From a checkpoint of a small encoder-decoder image transcriber: encoder norm batchnorm, trained on analogue clock faces.
Rows from block 3 of the text decoder of a small encoder-decoder image transcriber, named by matrix and row number. Rows with one number belong to one neuron. Each number is 128 + 24 x the weight over its row's rms, rounded and kept within 0 to 255. All counts start at 0. Numbers have three digits each.
After each neuron's rows are labels from the 100 texts, of 14848, where the neuron reaches its highest value: "fires on" is the input token at the peak. Only what is clearly more common there than usual is listed. The data: analogue clock faces. In brackets: how many of the 100.
# fc1: MLP up (decoder.blocks.3.mlp.fc1.weight, 1280x320), inputs 192-255
# fc2: MLP down (decoder.blocks.3.mlp.fc2.weight, 320x1280, transposed), outputs 192-255

fc1.706:131105175102130089119105114170144103141097108097090147134138110097150116091141112118151161141162160126132125158126111132086139155132137083124127147111111157131117107096116091134091113154133113
fc2.706:122159129109135177154084110072147132123137158128114116126128147141175143128119102117128122119149102180168153142107143138136148112115124106137115157135114092145091119161160127144115079133085173
fires on: "<end>" (93)

fc1.306:111136148142128101126178080087147107130123124123142153161130139133094137119133098094153137146118090157148083121141117115144074133146097171089135122118129161144115114115072139117155130120122093
fc2.306:126100143101116135103077145146072153113151116093142116122096095140094133127120050123109155093211164117095123136097114121096100143154138088143140123131125153117122138114143131119137100140118161
fires on: "5" (58); "8" (42)

fc1.273:117138113135140137147148109166124112144092098134129130115188105113126146113070163146117116143113132146145140132089136111143117098131152085146094081100152155140145135112134108113187167145138142
fc2.273:122163155119140185126133135075127149115128124215127137095138082171142150144147116111159166107119138115125166092133113092136119110125146082107116148143110111140142088154117140113103149116135120
fires on: "11" (100)

fc1.583:138135116142107157112145130120133116154133165140142141122140102144138113137107115138148092129106125128133092088151145109131111128118150152081087124145140138152176120147130095190160133139123169
fc2.583:111126153120128160087171140113142142110111088130154113118116112118162137138117098110163142144140180125140169120118113130154130117129112091167119136102080174139098138135160133132084159121119133
fires on: "37" (49); "56" (29); "40" (11); "55" (8)

fc1.184:137142137157115139114201107137134115135113156093160135153154101131115142144120094098124094143128117160123152134126102101116110137115143152103094132150120117150131090150103148115115130104155148
fc2.184:124129122137106137129071140139111115143142094165111117093105153115099134126127121145133194132183133089118123144113131135113097119146118112104157128108096159107088142134103096102138152112115127
fires on: "39" (96)

fc1.671:122142131120101199124125139120134134122134128141113131158126127153081110109089163129198133134111122151125155130148147103137132121110165169145128148111155122146147079124094146143127089131190108
fc2.671:112146132109119109090120155187114141147113149164129100118182204163135105138103146139157107109137118095134139165130125149118124136119111082059122169147145138136116119134065057107121141086129159
fires on: "12" (96)

fc1.623:119116122125128113145132133093104131125125131127102109141136114118152093139122111135131119115119147192114157167162106142103141135119120136113105151129174122106085096141084109143107063084166146
fc2.623:116107107125133167122173171134125105143108136176094113133088138148135147144132110140134171135148122112102093107114138108107155124149119143133100122191087131161128095160173137123141155125074163
fires on: "12" (100)

fc1.677:121133146133146108112135110134129150100136093169143129149148119079133136101152122115115130127143094133177122116156144153165140109159148159117129143084126133126198123126103119123130167089187122
fc2.677:158112155130086145117105096111122140113117158075145161158105104143161102118166137139089084106178137152121139086122095113125152081116115093143117092143130130105118107133109130096139092126121091
fires on: "8" (8)

fc1.599:168131153136116136137115151160134139097114109160104140138090124124145114107110124147111177118147125104156124158122161161135126154133108156126143156053151154105170117114191098139137129090122154
fc2.599:143135127097094138143148106096147146158119157167094121137168094118154101104146120122070144110110105116107098093145120104134156135102116148198108122118168074148133141122103143102087101146154098
fires on: ":" (100)

fc1.413:157127182113102100149128151166101101120159132131140131113184157130110113116158143122130139118164099119164125111144131170146091158092103110076130149174084073126131134115133128145112151156120145
fc2.413:154143114129138119153111114142129113136088111091118150135075093095123110159131120129125128126141158133123117179117145138141154123163162097155108141109173201166117125153168161142134147167138108
fires on: "8" (25); "2" (21)

fc1.367:140131109109141137162101128102114150109112113133173107162110122151136141103109139132152145125180116107083150093101132089105129127107105116147121122104162117126098131123141137133116120144124132
fc2.367:087092144124121116128169124109144106121133136145096107099163155135167147142082141120150129155102120151120143117131097105147119127130126138130104093168039140122173137098108114123131150146138163
fires on: "12" (100)

fc1.533:119157109142139130111105139095127092171120118134141141116181142133115143092134127096124109132136125116168116113095112141164142112122118087165109116129106126122125120116154137111142154170144087
fc2.533:132138150144092104133136127124172153158131119119097150139122117147136134126150157156138138144148120151091099120123091116164127087112123115127142108139127145096150102149131090110142169121124127
fires on: "11" (100)

fc1.466:133079148117164127145079127154117146136112121126138116113112174156120141081140126125146124110117109125114114147141128100110136107118135132135138106156155144146172113145173087119131123141133176
fc2.466:142098153134125139114181135117108147134137125131090133145116118109133151116121151087164102112127115173155158084137180146148122094128140158128161120155095111147169152100132084098122137151158089
fires on: "<end>" (100)

fc1.649:118106141129127133126108150143170115115122118132083103133164064129188117135153126138170108120127150140144113108115135150136121116163116125106127141102176094165137163128189131120125146096113160
fc2.649:123132122146144137128150142153054140143113113108125137098146137149132143113156122139126153156112144121102146155117132160106110101127119145152142143173068120095149101112107069113153131118158153
fires on: "10" (77)

fc1.633:161116099129144132138132142139109122129107094158070164133094084149113136101093122157138148090159143122138113165102113123133134128125130107110145128070137155146151117121183124182156152149079186
fc2.633:133123169107159125170158111099128128129147138149103104126152150099136112149132162125100154136099087138116137098176131149150130107099128191164080133139137048111134125133124113153131141138151119
fires on: "9" (100)

fc1.659:107119158139101153098135116113135147101150136124107163151145121114141122153113149152166127125141145107121127165102127156096146116126141176141108120185057168138188096087115142132105168140137104
fc2.659:124125156157110129171138133131192091115123120202156110115129164116109127136151132125155115116150103102144109139149108100119150141124147167135101094189133145169129125119116158147128117108189142
fires on: "<end>" (100)

fc1.261:106110073099133129133127113143110123127124134108121124114109131146112118091149169164130146120144141131134065122131103132155141084111112144175116107119123164157164125095146102141120133131152121
fc2.261:134134130132143132123113129141101131143127128132131106144110137154138135131125140132132125103148178118117146124122103130115119109122147115136145106079126152105117116091183136102134108123188106
fires on: "11" (100)

fc1.563:130123117113108152109121122133119140156118115178123130154086110108138131101110111168112163101163094121176120162139131153146119140141119170096140141045151158108174111158137123140149150094082129
fc2.563:145121129098104146160140116116127095152098135110119141152151114110142098124147121120106136128123181113125113152150152130094125153132132125188134129156139136158113131120103147117103091108163118
fires on: "1" (47); "9" (14)

fc1.331:136130138132118170107158114144113114152128135145134123140120077119136137126109107187097152117169093135140124160142111149139130140160128184106144139053130154115178110146161137145128143101094149
fc2.331:152124127139104142154108126151094098122105128139149109131081136088117128142114117139071144155128188098126132128133143172071128113122114102107168156161142157137073138131113137118122109075163118
fires on: "1" (100)

fc1.47:126144127135104152117132094153122097139117106128120122152126137117132111134137113137108128114124123146138083144133129101137114143127143130114127154124132122162119094146121127143108106099138151
fc2.47:135138116120096136135105139124154168167113150088145131111105127104140086128126127118081171096130145093163128121108163130096129105142122162155125164133126120121097134127130126099121136087139086
fires on: "9" (74)

fc1.571:152115110131089132082120116091104131140111094168128165158129135135132138121139128139107161100138117111168109159121093148154121153103094159108158154054131184114130126128161150105168158106106094
fc2.571:138140154091107109150122112119104121139104191093129135167154086132104133135121085129077096138137164111133096137141121147071145152135131147189109174152133143130126128123141151127107109137155145
fires on: "9" (100)

fc1.289:141125117119118128102078136140097116145107106136115160136131180162109148134120152136137110127136151113122117159099136134148115131082117134148114112117122115112079142106169121104169130162154121
fc2.289:123125124128138097127155104101170173156158161125086131107151112184140107145116097130132131142117136141131110107126102088148137151118151136147105152149108131106153108142141134141132171167132122
fires on: "3" (100)

fc1.447:127112116129149097180104114121139119096117117150147169125170124082095132099144118134145145108124094165171108114165114153123112104123128169097138149152142134137155125122074140122094154124149121
fc2.447:152127149127145151078114144140104152140094176087130155158062115125156125114147092146125086100157145163129106126124167139126112097111153126107130114112153133110143127158142145117111094148098106
fires on: "11" (100)

fc1.612:132110105126137150116136108137129111145114094148106132141090105111111135137105129176096140111151119129137089196153128139145150143124114150101168160055130177137160115132141133124167146095095157
fc2.612:158117131108092140183117101120126128157100173094144152167127133113097128115122111113072135106131160089116120121145148126071122106144117133207120161157163103151120130124108153099118116101167075
fires on: "9" (98)

fc1.508:165111127117101139128111128115116137145107094150134152143121106122131139119134128156112148120114124108150122138123121154162147160121094159131168163070111152092165140119167129130119147111099088
fc2.508:166121164107110112137140116128112102113100197121162159180115097136127131150127120154080069107132129158140112116136100128082171135129127092143136131163174174128124134115151141116124115122163113
fires on: "4" (48); ":" (46)

fc1.285:128127122131129151140105135141141114087108132152155105106139118090149100148151146128108131119119072119129120126110124141131128145136156116134111127094130107160186140142146112123115129095138130
fc2.285:134114147152096131127194131187090086161105133130124140127073134129114116109126148104110098135110190109126129128156156156157142122174111140170168138145094156114150122134147167150132126113148140
fires on: "4" (29)

fc1.519:141126148104112125114141138117107074105120141102119173151108096136115187123082129124113100124158129140107093119103134126151124168087115141130140094085181151129124122087194095149133135125125136
fc2.519:131117159127119120125166125105113166110146177147088121124103134151123074162112105093164166105168075105133155137159085138130149155162135107182117089146077126149150134132104153148113129163158105
fires on: "1" (81); "4" (12)

fc1.477:162135127119133141152136152115124110120108127127109101124115129165116108161115110118118112129131157134046095126123135033117143142120127107111133120124141074141093135124176097154128090127130216
fc2.477:129132105147115116161126089137149143134132116131158126108143145131140123172142138147136170115105122097142102111114096117156132106121123169164115112143124135179124117127115135162147175113142050
fires on: "4" (33)

fc1.353:111106150111139153137107125098119141141140129131084109102076104169095118125081128124132094137156088122125137138117148087118152120119120139130114104104145098165170131112124102119170139144090174
fc2.353:128096109166150115187156130147143108127155123159128114140147152130136133163137173132131154123118187134124147096158077108150133147129136100155133130168100107134147116148109130142142164123140125
fires on: "7" (98)

fc1.272:137112178125173112167125143148132116098160145126109133110109094140146116138117176176124118133162128129124143114150123146105145126132121178124152120131164138131178139120149092128167166102104164
fc2.272:157104090159164149135158147120108131100122134154129114141124157120112156138151148096132112111098151137114127103147110125178133141103145097137117105139103084155124108127106141150115097153124146
fires on: "10" (100)

fc1.14:097127105154152126157149123142121139167168138138101125144112142145114112151125125144123148100103172139138163114105136125095108106143113159128103122181063148115120128143068118168144115142113129
fc2.14:130115141108169135152090090151147095099118076141126166133137128124117114110122103122149117123129109162132121145127170109133101143182154116125103089091157103152113159150139136163105056125115155
fires on: "40" (71); "04" (26)

fc1.626:108125170138107124163096147157163106152162138120110167139158129097116127132153135127164135140110164128164150144136123077123125127071155109110047137149121135132179126152087120152127121125136166
fc2.626:150122139129097145149148137128124122082123114146161096133122138144145122088151126138097133083165038143103104104139159109154122106158110135092109110136157125155093127170129141120125144109098096
fires on: "08" (98)

fc1.464:133134196149123109068088085107160141116112114198181138115129129128077119116133127118124137163122073115124080157109114140108117137142120122113127157187142105138151134133140123116161129123143110
fc2.464:125098102152126116161119177150097131117121143102110154142102124140085120162125123119126112094138205109106141103131089146110111096145167094131145143123087161091138102120123133101162163113109145
fires on: "5" (89)

fc1.733:106147147106113126144099118144087135099145099134113119131144150120106149104161112135151194080139149139108127126111080132145106132104085159160126136119131142140151155120155114140156129126099080
fc2.733:131115131131118134115115116191143088121146096157116140115108112110122147158110154150114105120125097121136121125155132125110142133145088139122160144144120175153089089126100163128123120113163129
fires on: "11" (100)

fc1.265:093148134090094116162098123145128108100126126113120084138107129177101130121126155139190176111163124193121100150133123081108168108092108110145108120122112143127141115139141156119121114133130107
fc2.265:115146170144126133106104123175125119161136133144145120142137137151080142140125133123106134119129136131137148134133130099105123103118143114128104160124149147123120165136094150124114127114145163
fires on: "11" (100)

fc1.421:153134096115100118152141125139116109137118121144111145139102118129115125130131103131123164087091142133158126134133093117140118149146115135110127133089133134136150107155134145152100137130090138
fc2.421:106123159106119141116126115117145133134094117122161124138161121112151134129120139134111149113116115125152120149126170149119130117122120180154094132130135124122120121098156117132088152129159140
fires on: "9" (99)

fc1.187:091093133128161131127115151094125131106136076157117114126083146134146129128124137120125147129180129126115088112121175132127140079151134139111149129078132166120098150094145116123174121123124142
fc2.187:147127112127161127173146092126135100153134114086096151132119133132106131148126136111128111131113114102107140116139087083133150149131121120182111120142148103163141107119109159148126068151115128
fires on: "<end>" (98)

fc1.158:145104166103128151118133134178162110161158126116106152122112122123092124131118186124153109134119140150144185154134090196147122136116168135135141093140125132125148117106133084148121130123155110
fc2.158:141101112142114125123107177119185165120159126175149084088091145108114110111146111140151155122140130128139137133129141114129165138132166100137157104123150105089088136110137135116146115117146119
fires on: "6" (100)

fc1.757:118148143133138068154151086134127132114134122143163120149169123106093135107163106109095146119106114150176093085150132130139103112146111162088138142149126161150146137154059142143111148122116053
fc2.757:167146159131121139081099108125107110121119165057123199172090106150151126117149103145095105096179125165155130133129137099110124134112149114146140123126170149130116108126144158099112099127101149
fires on: "8" (99)

fc1.424:149121105092127125141086146100114137142134151158120157123124142177110134139125150114172106115109139121131159155115114113138131127124124132147122089134119104090106126103154142097090132166128152
fc2.424:095122139131154118083156136112123145136107135180125105094137122133133128140097146139161122144107122120125114122127101122152129117117145174069100110128127166123159144119141099186119184158134124
fires on: "56" (100)

fc1.247:098157104124156121119113124130095118120085147135128117124126132136184135154052146107187171149140149097108092181081119151123152124184137173137097164060103164126131152140138125112136095137128109
fc2.247:090101136124116062126110105168122133137155137126123094121111165121095151108099138116098097111110109124093132096150123140114135149090109089118175115202116125110144114120132125126105073138089148
fires on: ":" (85)

fc1.621:131133140125165074117154132084098106074117125125139126084179079113104120120153132137193090154142147093139110116103136113167171120124151165124158149129094074130085142106140133150104128133087164
fc2.621:130151105131103155128168116057148127133072124165102069110080110131108124139105129137089137102129179145097138134134121141128155121095154135132160137130147126125098138130164111170138087120094131
fires on: ":" (69)

fc1.692:145110165155140118161114164107142135100127084136111130133093124115133111123108136139121171128157110106130124132149166173109134140137105185103172149110127191119170162115166102129170160103126174
fc2.692:141131122114142133130142116126109106140128139112124141152122122113133146112147114107073085108115134129119113074163114107157154128108124084203099114111165062155113111139105149150109036181118101
fires on: "10" (94)

fc1.695:150102121116112145111084140136119113131121129150083147154115112144117129087102143153152148119149122105177138186114132165126138148101088155118170126074146130104143127131168118123135152129082125
fc2.695:140116119106134110131169159118132116149116168169090129129160155089110105123098101127098162149102127140120136102160122132104146168129141139183099154126112136144131158130151124132093107116172144
fires on: "9" (99)

fc1.33:128148111110095177129102124112086119151116136153107134140107121165117120104100097155101131123155088084138116177082142105132140121083134132136141100103160121137111126104151125130119118121133143
fc2.33:102137130155124109149164117118163148144126110128086086129103125117150124162081128160093184137089166124160162085129104142091147148142146140163135140150083139122087138143134129141092133117141134
fires on: "3" (100)

fc1.539:143127116109126137109134139135111091133133125144087162163104106130115117104091127164150144112166131135134114201152122154128131137106123160118170116055154149145139116130181122126143147147076152
fc2.539:144147100110155137133123138114144136145111140143123107118153164114138131124125097131099170170105135125122120134168129129130129140121147163162097159138110121146125133133137122128078123107160128
fires on: "6" (95)

fc1.608:147128076111128151125081133136107114133124132157121139141124144158121132125128136125136109121122167142095123139125146132146134122125109157135126110128069085102088129108153138138091110172158120
fc2.608:134130175122166108124157120111119134136156148136127154106159142156150142136132124137149124131120125150187099128122122112128156150130145130141128134139158136128150131132146147133102154169141117
fires on: "6" (100)

fc1.249:157121122112096120117122145151139133134133075193117152146109129140134138142157133140106152110082140105185121132124123140150156164136115111138141148107078152106129103109164130132113127104139106
fc2.249:152123143094132118101138122102120148128106146083174131124162102132161111130149143127090120110106102137137102122141132127078158128149136161157108126135197101136156135119141161137118127119152097
fires on: ":" (100)

fc1.348:134149175147136089139169112112143164103131110149137144150147154135136116108127126140117144143093099135105091105125117090130123148161117126123114137115206133154135156132078121130116107117120135
fc2.348:162113106183133123117072150162117113106120134049143108142098130122127107168146123143091104137146163148144165143137111153093107120121140155104132134130095158112127145140161121137144089080106114
fires on: "8" (63); "2" (37)

fc1.361:132141093131098166137174165130129121130124153131086122127173129137113141102150096157118099120136131126134177111135131168122136102122100130114142105118074124087095093136163149142150127158125160
fc2.361:136096169116132127182149117138172113156116120105144145119089130127120149124118102144103144162126151120103104128122129124123132122198144136123106109161123108163144096110122059121158116099142100
fires on: "37" (43); "36" (28)

fc1.314:121167153149109084117141100122132149110142075152139147187140121135118143116152107091132116117118141128164104073125116092134128130120087132090128138103152137158141119136072154140109139110118082
fc2.314:117129153123130125131102161116102131118144184079144158163119085128108125140160118100109097108180098169106125123131124108119109140124116115140114117136115150116139161099145129109154129113100148
fires on: "8" (74)

fc1.620:127143136129145120181138100119138128112123119145154102135124098152117127128128104091148114120119113200132093099158140080139128143172117157097099142151116079147123115124097154140137105152132181
fc2.620:141152133154127126160117121139105110163115136061173145148148147145144120132147140121126140113165165153164115149137155110135124112130160099135133120144117126130137128169135138126135155141120075
fires on: "4" (100)

fc1.129:102112124104134123152119081127109099129116080107108141146121161111100100136121118113136121128107133143109066121130152113134071115149136139130144126168145091162094125134067101116107121151121115
fc2.129:115105100155144119107124146124149183158174149045104152115119177162136095110090128104111150091172110137139142121127116046132112092106151118159136144138110160133143123150162154114109117105120097
fires on: "2" (100)

fc1.701:136109118123106153133105115153131110148141098161140115144125119174124125138131144166132115108124165140102123135137142122158133138093131152148110127103113154148082126103160126134150110105156148
fc2.701:169132159110127115119127114116134146128107173117149100104093127146151141149146092131139131132131127121129101150119099137105165090177159126112095115164100102122118108148127165126149163128128076
fires on: "6" (9)

fc1.369:111132111124149058115090128110150112130133132099116178107127136144149129142143157149061128123147130121132144148125127125146105101067133118165105109104130145139082145117120132128131136140135107
fc2.369:142166122150139092158093110106077117118127137177155087115189149120129124127125129122129162107146119102115135127124142127083080127167149112113132136143138141135153148125113172121133139113148172
fires on: "8" (100)

fc1.105:104132115101116154147099119120130111125155115168130096142112109149151111107132127136109119122128113145134099113123193124134131092180144185148143101090147092151112153105132110130099125133096084
fc2.105:124144131154148126136143146128127164149155158118108151128108135145154088145121136140117097104120135135165152129147100068115175127122131105130169135163152177144130141139131120126093090103141136
fires on: "4" (73); "1" (27)

fc1.211:129105125158114135124099121095115076117126142159120141135167114097108125102067157115130125121152152160096128120132140145115142114112153169133148124108067137098145113112141127161130148107099117
fc2.211:129093172111129146134137129100146127130115164128144116156187126121119145127170131113112139106128166116102116101133115124166114132132128161167139150080140176156140105087103122105114122166139103
fires on: ":" (100)

fc1.640:125147083142120124121078128100111087116097125109155129131124151151179128183165126104112168140166145101122095132114115117168164144101142093140113108094116118181125114134104130123161111143100131
fc2.640:131104161160104094095127141179164159152096113095148126127110174102165129149087130126126106112141177171092103131145113086129151122150094147107147154147085136140128132146185132148143126105151080
fires on: "37" (71); "06" (11)

fc1.450:094108121159123116116096141118126082101085122144131143125147183112120094171105132121156126184104098136137109098136117134162110122148133181112110172110157111123141146136144137095147118133139082
fc2.450:146110150127161127152102127144099221110135147125156150100103097115095135102099112115108110121163141115113104118112109078126093145107120100092153144123088141102122127106142122124107126117124141
fires on: "<end>" (100)

fc1.696:123130123103136170133161137154156112127120149138073137085163143079156089109111142111193165120174097185099144119146118118130111100129157138144118115063150140101153124135109134133117134142128179
fc2.696:116115117133116121142129132126123145122123109141158094110126170159175139116110102165165142135128121088142149139139152141133120106112148122182146120180094152109126120107117119084129145130123069
fires on: "12" (98)

fc1.232:157138141155121094143132117129153117130137084110134134118096116111130130086129145149126130122146144073146140154097130119068167116112146173145137099161103103154152122129111164116125108116140124
fc2.232:129149139179120104098126110200165164124147132168111149092102104113101147111128148146100123139097142090116112126129156120102130153135139123095125085076131193132105192159136114118105125128130136
fires on: "40" (86)

fc1.666:138150124145099173091152120084123115157105132109143119155110134117110099114119098124115105144155121151117109148104103087132124139087117141101125146136154116119102118138097127130121119119137147
fc2.666:113136120118110121198121140124170165174152131149099121117142115108104109133141111162090185113135147102131134116096136135127101162156122126180130141126075153113121164142102111112142156107145101
fires on: "3" (100)

fc1.740:103128191100152148172130108123101127155133137153179095138163125156130099107151132114101127162111112161113128122134107159104143133106106152131168186135081070148121129136182116139111143144145135
fc2.740:103126119133101113132099196170136125137102122076132172110080102088121118136130137149123114161126174151127125124113118123099184145150129122128161137091143155152127107127115177112202133109118160
fires on: ":" (44)

fc1.582:138134131121097176100115147175150112140116139126116113111079172169147116160101163125123136147099154112096178118089187118112106114130134128148093077112123105091097135152139121161147106142128123
fc2.582:106090103139105104132145139108123145171202096188102119097188141128125102101157166127139157125115116126138140148155107095117138167116110132157152125141173148145125144130123130141130167121159128
fires on: "7" (89)

fc1.65:142108180126147112105109177162132140090126116148118103109106127118168135143130153139126149135134131131171165096149133165145160153115129112129130149144134140085166138114180110119147130114163112
fc2.65:162123118113125136149140121112131114116102136141171143164171097124138149119140131110107102135117106166120105082155128128128168142112094100147113088098158058108138141109113151131140092160118137
fires on: "12" (100)

fc1.240:141125104127112152087140119115113140147110143140156149176125154143142127116128108133134158111136149156118117147136088143148092135148105146107151137055145131108123126153189158126139155157114115
fc2.240:114099146117102117116117126104111087130107132139111142119162118102118117125143123131116129160148155086126127140136133148093116130112119132107130134153098174127099137142121093131083134117161182
fires on: "12" (100)

fc1.192:148146123126104113123121086110097108134115086135139121146178139145102132130126092089142104123118132156132074121128118069143091160119102128119124136161125071158104112117103142133103116142141129
fc2.192:130126141154128096143125138125127146170147175068129137138118117169144110165100095125108134114163131146134125146130128109112147114138142134131134164140102170096125144144174117130132148142122130
fires on: "2" (100)

fc1.398:147116144128108111137148119114123144136144128137109113137156105146108094142132117097133124149103145177100124120140119095105111140150137173162121120159076071128124145106133123107128097142148135
fc2.398:164121169118184131087088133152155143128149102100158130110129154134136118172150091147132137122140119156132141135135145093205110151131141065096121121111132187125140130135139101133137132101127111
fires on: "5" (14)

fc1.263:113138125112128103173133124134125122143106112128124140131139136111143119146130111115139124123108111148168149092143130120145093106163116169099145122095148111155110167144065113130108154160096093
fc2.263:109091152120154130089127138126145187122158166117138161140130126114158105123136164153096117086145109178122155106128128099146136087106140093137127096151151185107150150134151122113100121101138143
fires on: "2" (98)

fc1.228:140125119126113198128128142138113141135129136116116121177115146140138123128120125153128145112141099169132128130142124158118100139148129162109123167032142141098112140131186124123133145118113141
fc2.228:131128124099126123112126131124093075115110110165120115125130132100092146120132122134115105130120160136145121119118125119080127125112140112063127163190134137129143153152092111168114138142142158
fires on: "10" (84)

fc1.745:122131124134116146130144079131141095137146131116126112138139108150105117103101123117153101120105125165095110116127122062110119125133147141147112087155123102177104129140144120154118092116178132
fc2.745:131087144165118120134083168161106118126161095123145138096106173151118099149138111132140196128155160062129111145117135145132120129150141146104165133135112133117075120146138120152129127101117097
fires on: "3" (17)

fc1.324:122112154144136143138156098102124128157122119139126088130098121166117070106105116096147154153151159158085138082118135062120123137109111176147144110169123090133104136114126124108103108116146146
fc2.324:138103148121142103134100165148157100118157126109122117120170149134129141143159127139140145151114115175152182147132128118177131155123151093131113140123073162089109149140146125132121137122126085
fires on: "5" (100)

fc1.12:113132152135141112151106117137151136100133109166167092138114119112127124119140110143107113127127081172163112096147179127133162107161129172094103146126109099148138158106080124139145127125121122
fc2.12:155147147147120139155132134139093123144129147097145189167109131127139134139156117134096100106147178143150123110129112106119166124145141090141146104146140128129139118167109152113142099127113105
fires on: "8" (100)

fc1.383:149108088131106138098090137150102104144102139154096178150145132146107156096114160151138150128148148110150127193113125170124137129093104152132175120093127130088113133121168116097114158143122106
fc2.383:128141143130134108080147159122135140149115179160110117114121136118110101126107092116123136154119120120131121114140144125093131139116139131139100184123141150149125161131171116105091114134160154
fires on: "6" (99)

fc1.402:124124145104154118141102170112132123144107109128108104140078091161136125136128136147152149099142118140165145094125132125123130121140125136121142140097139147094176139136138085144178139145096143
fc2.402:126134120125130113192148126142140126142107127139134172182195139115104120121111145118136089135126136131103083117170120091122142113110139087130113105160090108141143131154109163148121116123159147
fires on: "10" (70)

fc1.498:115160124118113092136165108079085162113128153144154111129136107163124135135141073088128128129156128119121105109135103065125151118127095120122113115124118134157090138131131146134104114136125141
fc2.498:125169154118151109131103104156114050135118117101146140158131119145160173164111131157158155168113121164109120143111119141134112163146141125146107138127118160149125105106142129136127150137105150
fires on: "3" (90)

fc1.266:118097186131080135125140094089134131190131123121097120122118088133083126114119120114113121157131108133086145099121139102127091122159135134151146121136102126139117154146105108115125117118117178
fc2.266:156101135108155117152126133157142105088147121075178138127123146136124120141129140147101158106129147150149149091125115117103115115111117083146135120143116172123099115138135126150149111079134057
fires on: "2" (100)